config.yaml
dataset: "renderings of 100 made-up gadgets, each built of a few solids, in any pose"
crop_scale_min: 1
encoder_norm: "layernorm"
encoder_patch_size: [8, 8]
max_grad_norm: 5.0
max_steps: 8900
batch_size: 256
Rows from block 5 of the decoder of a small segmentation model, named by matrix and row number. Rows with one number belong to one channel. Each number is 128 + 24 x the weight over its row's rms, rounded and kept within 0 to 255. All counts start at 0. After the name is the row's rms in percent of the matrix's.
After each channel's rows are labels from the 100 images, of 14848, where the channel reaches its highest value: "peak at" is the part of the image that holds the peak. Only what is clearly more common there than usual is listed. The data: renderings of 100 made-up gadgets, each built of a few solids, in any pose. In brackets: how many of the 100.
# convs1: 3x3 conv (decoder.decb.1.0.convs.1.weight, 32x32x3x3, each kernel summed), inputs 0-31
# convs2: expand pointwise conv (decoder.decb.1.0.convs.2.weight, 64x32x1x1, transposed), outputs 0-63

convs1.17 144 [153 115  97  98  87 108 105 106 107  76 120 122 126 120 161 112 101 149 119 102 137 189 127 135 122 131 128 124 106  96 145 109]
convs2.17 110 [155 117 124 119 101 105 162 112 140 116 147 123 110 152 159 118 140 167  98 187 128 138 134 132 117 135 177 145 156 138 132 150 177 133 158 114  98 134 150 129 116 118 169 186 141  84 150 158 169 129 128 150 146 147 121 136 132 142  80 109 129 123 115 148]
peak at: centre (57)

convs1.27 085 [170 130 105 128 101 147 171 142 177 131 125 138 132 154 118 171 110 136 146 116 116 141  87 148  93 135 150 120 155 119  85 136]
convs2.27 084 [143 149  98 128  92 117 154 125 137 101 129  96 162 112 121 118 118 102 120  98 111  96 111 145 117 134 107 113 164 137 114  92 147 144 120 197 139 105 133 125 143 117 135 133 158  95 176 111 125 177 122 104 106  94 148  93 164 107 113 132  97 136 156  92]
peak at: centre (51)

convs1.12 120 [156 105 133 130 127 113 153 109  89 113 150 146 136  73 123 114 108 131 137 145 153 165 117  95 133 142 111  74  89 116 106 109]
convs2.12 096 [131 111 159 122 115 125 119 110 153 142 143 130 125 115 121 154 118 171 147 150 126 133 146 107 177 123 129 129  35 131 144 127 132 136 154 137 115 139 153 113 123 151  93 141  90  81 132 121 149 133 124 146 136 139 127 109 121 123 191  94 182 127 151 150]
peak at: centre (44)

convs1.1 126 [140 113 123 178 112 140 130  99 142 144  92 109 121 106 163 140 142 134 169 166 136 102 158 125 112 135 179 103 121 128  90 112]
convs2.1 098 [166 139 125 139 122 163 140 125 153  85  81 117 149 109  97 116 147 113  92 167 186 158 119 145 150 137 137  92 119 160 107 109 145  97 116 113  81 125 154 114 114 130 124 122 136 167 126 129 145 113 107 108 118 168 116  97 137 141 108  71 118 132 144 139]
peak at: centre (37); middle right (27)

convs1.5 103 [116 131 118 129  82 156 101 112 140 139 121  94 116 140 121 138 115 140  96  76 129 106 134 106 134 165 142 129 112  91  90 180]
convs2.5 098 [155 106 130  90 136 143 133 150 156 132 138 110 152 112 113 151 127 121 149 136 123  96 130 164  90 107 102  96 157 151 144 121 112 105 164 159 140 134 146 126 152  65 178 148 168 163 140 105 172 116 145 106 116  90 167 113 136 149 141 144 128 154 117 123]
peak at: centre (39)

convs1.23 061 [138 129 124 120 129 116 152 110 115 102  53  74 148 136 162 163 128 113 152 160 110 130 136 121 109  99 121 111 111 143 144 106]
convs2.23 081 [137 145 122 145 133 123 145  94 155 161 145 129 127 133 128 120 161 165 118 141 123 119 143 132 134 131 132 130 129 123 129 141  96 129 165 127 146 158  68 112 129 164  81  91 140 180 103 174 143 140 102 148 172 162 135 116  92 133 192 119 145 135 157 133]
peak at: centre (37); middle right (35)

convs1.13 110 [103 119 131 151 123 132 133  84 132 119  94 138 112 157 115 147 115 119  98 122 133 130 131 140  97 146 159 113 142 165  47 114]
convs2.13 103 [142 135 126 126 141 134 120 174 144  96 109 116 149 100 131 107 132 122 124 133 140 174 126 132 105 153 117 106 110 150 116 113 151 176  73 165 101 151 167 102 132  90 153 144  88 138 164 120 166 149 111 105 102 131 153  99 131 123 125 185 118 136 112 154]
peak at: bottom centre (33); bottom right (33)

convs1.19 106 [117 110 113 115 107 119 130 138  94 112 107 148 147 142 158  94 142 125 132 116 125 115 216 130 135 119 135  94 110 118  84 116]
convs2.19 090 [178 118 114  98 110 129 101  86 143 108 114 125 167 142 122 122 144 115 137 161 180 138 140 131 163 103 157 104 145 117 160 152 114 139 114  71 118 157 125  92 119 121 139 149 111 151 107 146 130 103 106 156 120 152 110 121 103 167 159  81 136 158 130 145]
peak at: centre (35)

convs1.7 098 [158  79 105 105 137 128 104 127 117 138 121  99 137 138 111 133 107 114 103  73 101 126 126 131 139 182 146 117  90 124  86 118]
convs2.7 088 [152 127 144 140 124 118 160 169 175 115 113 120 119 130 118 155 160  98 136 136 156 127 137 115 165 138 143 162  69 140 103 134  90 156 101 133 153 117 128 141 135 123 203 152 129 100 162 106 161 154 128 131 126 106 146 166 154 140 122 168 128 143 123 125]
peak at: centre (41)

convs1.16 118 [170 139 107 125  94 123 108 108 149 113 167 135 101 109 152 142 136 140 145 156  84 136 104 152 126 137 132  81 105  78 110 121]
convs2.16 089 [109 103 125 150 122  99 149 144 123  97 127 116 114 104 130 161 132  99  81 124 126 156 142 128 143 114 130 104 159  98 122 142 119 134 150 164 180 147 127 136 117  91 159 168 155 102 140  46 131 166 146 135 116 139 146 132 136 106 164 108 119 105 156 138]
peak at: centre (45)

convs1.11 085 [143 128 184 141 155 144 154 147 116 118 110 118 190 149 109 134 167 155 169 108 107 157 135 106 128 118 124 134 131 115 152 104]
convs2.11 093 [141 120 163 116 140 126 145  94 126 148  89 115 169 125 128 134 171 130 134 111 154  76 115 148 135 103 106 118 102 111 144 164 153 138 120  95 124 126 112 145 144 119 154 151  89  97 140 175 124 183 109  99 124  72 162 122 150 120 119 136 112 129 127  85]
peak at: centre (41)

convs1.15 133 [157 126 142 126 101 136 131 103 116 127 131 114 126 127 161 169 151 137 132  73 103 190 142 140 142 118  97 120 135 115 179 142]
convs2.15 092 [122 115 149 101  85  96 170 130 127 112 126 111 105 137 119 127 134 158  92 111  75  83 152 160 125 160 152 165 127 127 165 134 115 104 145 114 105 112 139 136 123 126 172 180  97 120 128 144  98 154 106 168 150 130  97 128 123 126 107 140 119  94 158 112]
peak at: centre (33)

convs1.20 099 [171 166 149 132 104 149 114 129 150 164 166 134 130 134 126 117 134 125 170 120 108 112  73 139 151  99 100 131 153  92 119 115]
convs2.20 093 [113 108 133 140 144 149 125 124  94 140 103 124 150 103 145 125 145 143 119 108 106  76 125 143 167 110 126 117 163 109 143 110 111 113 119 178 146  92 123 132 172 131 109 137 177 150 107  86  86 172 142 120 118  95 116 114 149 121 159 128  94 106 175 110]
peak at: centre (49)

convs1.4 087 [109 117 109 102 185 141 168  96 143 102 110 106  99 123 126 176 126 123  77 128 119 150 113 107 122 159 137 151 119 128 144 112]
convs2.4 141 [109  99 123 130 140 150 133 104  90 168 143 170  99 142 143 113 134 134 139 138 118 118 138 101 131 113 127 139  81  55 125 149 115 126 155 136 111 179 106 160 123 169  83  97 153 126  99 159  84 128 132 145 165 123 127 137 105 134 158 144 125 117 118 129]
peak at: centre (38)

convs1.26 084 [170 124 150 127 103 136 103 111 125 128 110 124 118 114 161 186 111 104 133 101 128 137 122 152 114 108  91 151 116 176 121  81]
convs2.26 106 [101 126 116 105 109 129 129  84 181 108 142 132 135 130 112 110 148 161 106 102 102  90 132 155  99 109  78 132  85 135 131 131 180  90  91 125 112 135 135 145 122 122 163 149 104 117 110 162 108 140 124 126 158 132 121 102 163 142 105 116 168 124 173 124]
peak at: centre (47)

convs1.28 095 [142 149 137 119 148 151 124 136 150 160 127  86 143 132 146 117 131 110 124 110 133 129 104 111 131 145 115  99 119 149  34 148]
convs2.28 086 [130 117 113 118 128 110 129 181 123  62  82 100 141  95 107 124 156 107 137 133 114 108 166 130 127 139 126 105 141 136 107 104 104  89  82 140 136 117  88 128 148  97 129 151 161 138 147  87 142 119 129 135 130 123  96  83 122 108 154 156 106 124 168 109]
peak at: centre (34)

convs1.29 090 [111 121 113 159 140 126 137 113 148  93 146 124 130 163 137 180 132 125 113 155  79 129 124 154  93 157 147  90 108 163 102 111]
convs2.29 103 [123 123 141 106 132 100 127 100 161 106 121 118 165 110 134 132 124 136 109 152 127 150 157 154 107 197  84  99 148 171 151 113 104 149  97 152 168 153 102 125  88 107 183 159 117  99 146 140 135 142 127 113 121 107 128  97 167 108 117 135 140 119 128 131]
peak at: bottom centre (53)

convs1.9 099 [115 118 125 166 105 157  98 129 127 135 100 130 132 154 104 172 147 108 117 135 136 121 132 114 114 182 188 106 105 160 119 149]
convs2.9 097 [165 133 115 115 128 120 129 136 123 110  84  93 168  96 114  92 134 105 143 168 131 146 161 127 109 139 109 111 158 157 140 106 144  91 103 121 113 137 178 108 144  96 174 168 136 129 159 101 143  97 135 118 119 106 115 103 150 119  97  79 124 134  99 112]
peak at: middle right (31)

convs1.6 086 [128 123 148 103 172 129 107 154 130 128 150 130 128 127 144  96 122 128 109  97 110 165 147 132 139 139 101 153 189 127  67 130]
convs2.6 087 [158 139 116 106 136  92  90 172 123  96  86 123 150  88 113 112 151 104 138 123 143 154 147 144 124 146 138 110 159 149 104 104 104 125  52 109 146  99 109  88 141 111 156 127 118 149 136  92 124 106  99 121 113 124 116 106 129 146  88 140 127 152 157 113]
peak at: bottom centre (28)

convs1.3 081 [169 155 135 134 118 120 161 142 128 121 151 135 153 142 176 118  98 144 130  68 173 169 146 128 152 137 118 112 127 139 105 140]
convs2.3 104 [160 105 137  80 125 104 127 126 103 109  72  82 132  81  91 140 133 134 147 144 129  93 132 141 130 125 106  70 121 136 146 127 124 126  87 127 117 154 163 111 145  58 133 161 135 142 131 140 119 137 112 118  96 108 125 104 103 123 132  93 151 134 139 118]
peak at: centre (25)

convs1.30 103 [122 127 127  93 113 132 121 113  99 125 143 118 106 123 128 166  94 136  84 111 113 140 104 113  56 154 103 138 114 137 173 131]
convs2.30 137 [131 164 102 142 124 145 135 156 143 202 146 141 122 127 149 122  81 162 118  74 133 114 118 104 134  91 130 163  96 148 110 156 121 138 160 116 134  55 102 122 121 167 121 112 107 129 103 121 108 134 124 152 152 153 142 133 120 142 155 133 123 137 140 133]
peak at: centre (33)

convs1.21 067 [152 138 126 129 137  99 149 160 128 103 141 130  69 140 132 138 134 117 118 126 128 160 117 108  86 115 115 199  96 133 135 103]
convs2.21 120 [120 106  76 148 144 128 101 125 123 163 159 155 109 140 128 121 168 112 124 129 132 114 166 115 181 116 135 150 112 116 110 145 104  97  69 136 118 176  77 137 104 155 136 110 150 146  99 122 106 127 112 130 124 108 126 157 127 131 102 161  77 104 120 119]
peak at: bottom centre (51)

convs1.2 108 [115 122 139 147  90 120 100  96 125 120  89 150 129 117 132  97 122 139 132 113 150 138 207 150 120 156 162 137 144 153 143 111]
convs2.2 100 [180 146 101 112 133 114 134 149 127 119  98 104 126 137 132 137 109 111 133 160 204 156 124 124 116 131 167 110 172 146 137 135  94 152 139  45 127 100 152 125 105 110 137 153 110 146 108 114 162 112 106 161 121 137 127 111 104 129 121 133 113 142 114 145]
peak at: centre (42)

convs1.18 091 [121 132 139 118  95 132 101 145 119 100  98 118 165 146 152 101 145 120 122 122 117  84 206 134 135  99 123 106 134 145 113 103]
convs2.18 089 [157 131 106 126 130 128 115 131 173 103 101 125 172 145 131 117 133 127 130 140 170 134 122 146 126 123 172 103 163 117 121 153  52 145  92  79 153 114  74 114 116 119 121 147 128 175 105 133 136 107 113 157 135 142 100 112 112 126 146 148 100 144 138 150]
peak at: bottom centre (33); centre (29)

convs1.22 084 [128 162 108 124 106 140 113 112 111 151 166 155  99 115 145 111 131 104 126 108 133 159  75 170 147 132 112 115 122 160  80 150]
convs2.22 107 [109 140 114 110 129 101  99 126  96 128 135 103 134 132 112 135 128 114 125  93  86 122 172 128 137  86 106 113 156 146 151  98 144  76  85 159 129 121 138 101 160 131 106 130 164 130 123 103 109 116 116 161  99 121  64 109 130 139 124  94 163 112 164 102]
peak at: centre (44); top centre (27)

convs1.0 075 [127 163 115 139 127 133 128 150 141 174 103  98 124 140  83 142 107 151 132 119 149 135  68 133 127 125 160 111  82 109  96 117]
convs2.0 084 [110 122 110 137 148  92 130 189 111  92 115 111 151  95 136 124 167  96 140 127  99 108 133 135 100 139 141 126 200  99 114 120 111 139 149 182 133 111  97 129 173 104 135 141 176 146 140 121 136 165 116  97 135 129 151 111 131 126 136 145 107 133 121 106]
peak at: centre (42)

convs1.25 107 [160 178 169 141  94  99 159 151 129 143 117 125 120 123 110 158  85 167 125 133 141 156 136 105 123 122 149 123 122 123  93  92]
convs2.25 097 [151  96 154  94 130 108 130 147 137 100 101  99 148  96 116 127 130 118 121 118 124 144 122 149  89 131 112 113 158 122 102 103 161 138 171 169 110  90 154 144 152 110 138 122  86 133 182 128 136 111 143 100 143 158 145  62 119 102 123  98 150 160 137 126]
peak at: centre (29)

convs1.10 080 [146 135 109 112 168 144 121 154 119 141 131 120 161 145 127 138 163 128 136  63 136 165 117 130 122 137 138 109 137 184  86 108]
convs2.10 080 [141 150 133 102 148  72 143 158 146 126  87 102 112 112 118 152 128  94 128 115 133 112 128 130 132 122 106 128  82 111 108 134 100 151  78 141 145 117  99 148 136 120 196 172  95  74 137 115 127 146  91 136 136 113 157 111 119 130 147 143 143 131 150  98]
peak at: centre (42)

convs1.24 120 [125 104 127 152 105 130 134 121 128 125 164 135 165 115 147 135 147 118 161 171 123 108 126 158 131  56 112 124 135 135 169  91]
convs2.24 126 [104 133 105 163 126 147 117 129 122 138 115 144 115 141 145 138 164 148 134 127 117 152 100 117  98 133 175 138 136 108 125 144 147 172  74 131 136 158 136 147 124 120 135 169 118 132  85 157  89 147 130 130 155 178 165 104 117 113 196 102 102 112 111 136]
peak at: centre (37)

convs1.14 092 [ 91 140 132 175 123 130 128 137 108 151 115 118 121 147 141 161 120 173 156 161 110 126 124  92 146 149 146 166  70 122 122 133]
convs2.14 102 [148 124 154 121 125  81 122 157 112  98 105 120 139 103 121 126 151 116 103 103 107 157 112 127  82 141 108  97 137 147 114 117 109 111  98 142 107  99 203 142 146 124 186 106  72 101 165 135 135 112 129 125 140 111 144 121 139 170 103 116 126 130 122 137]
peak at: centre (27)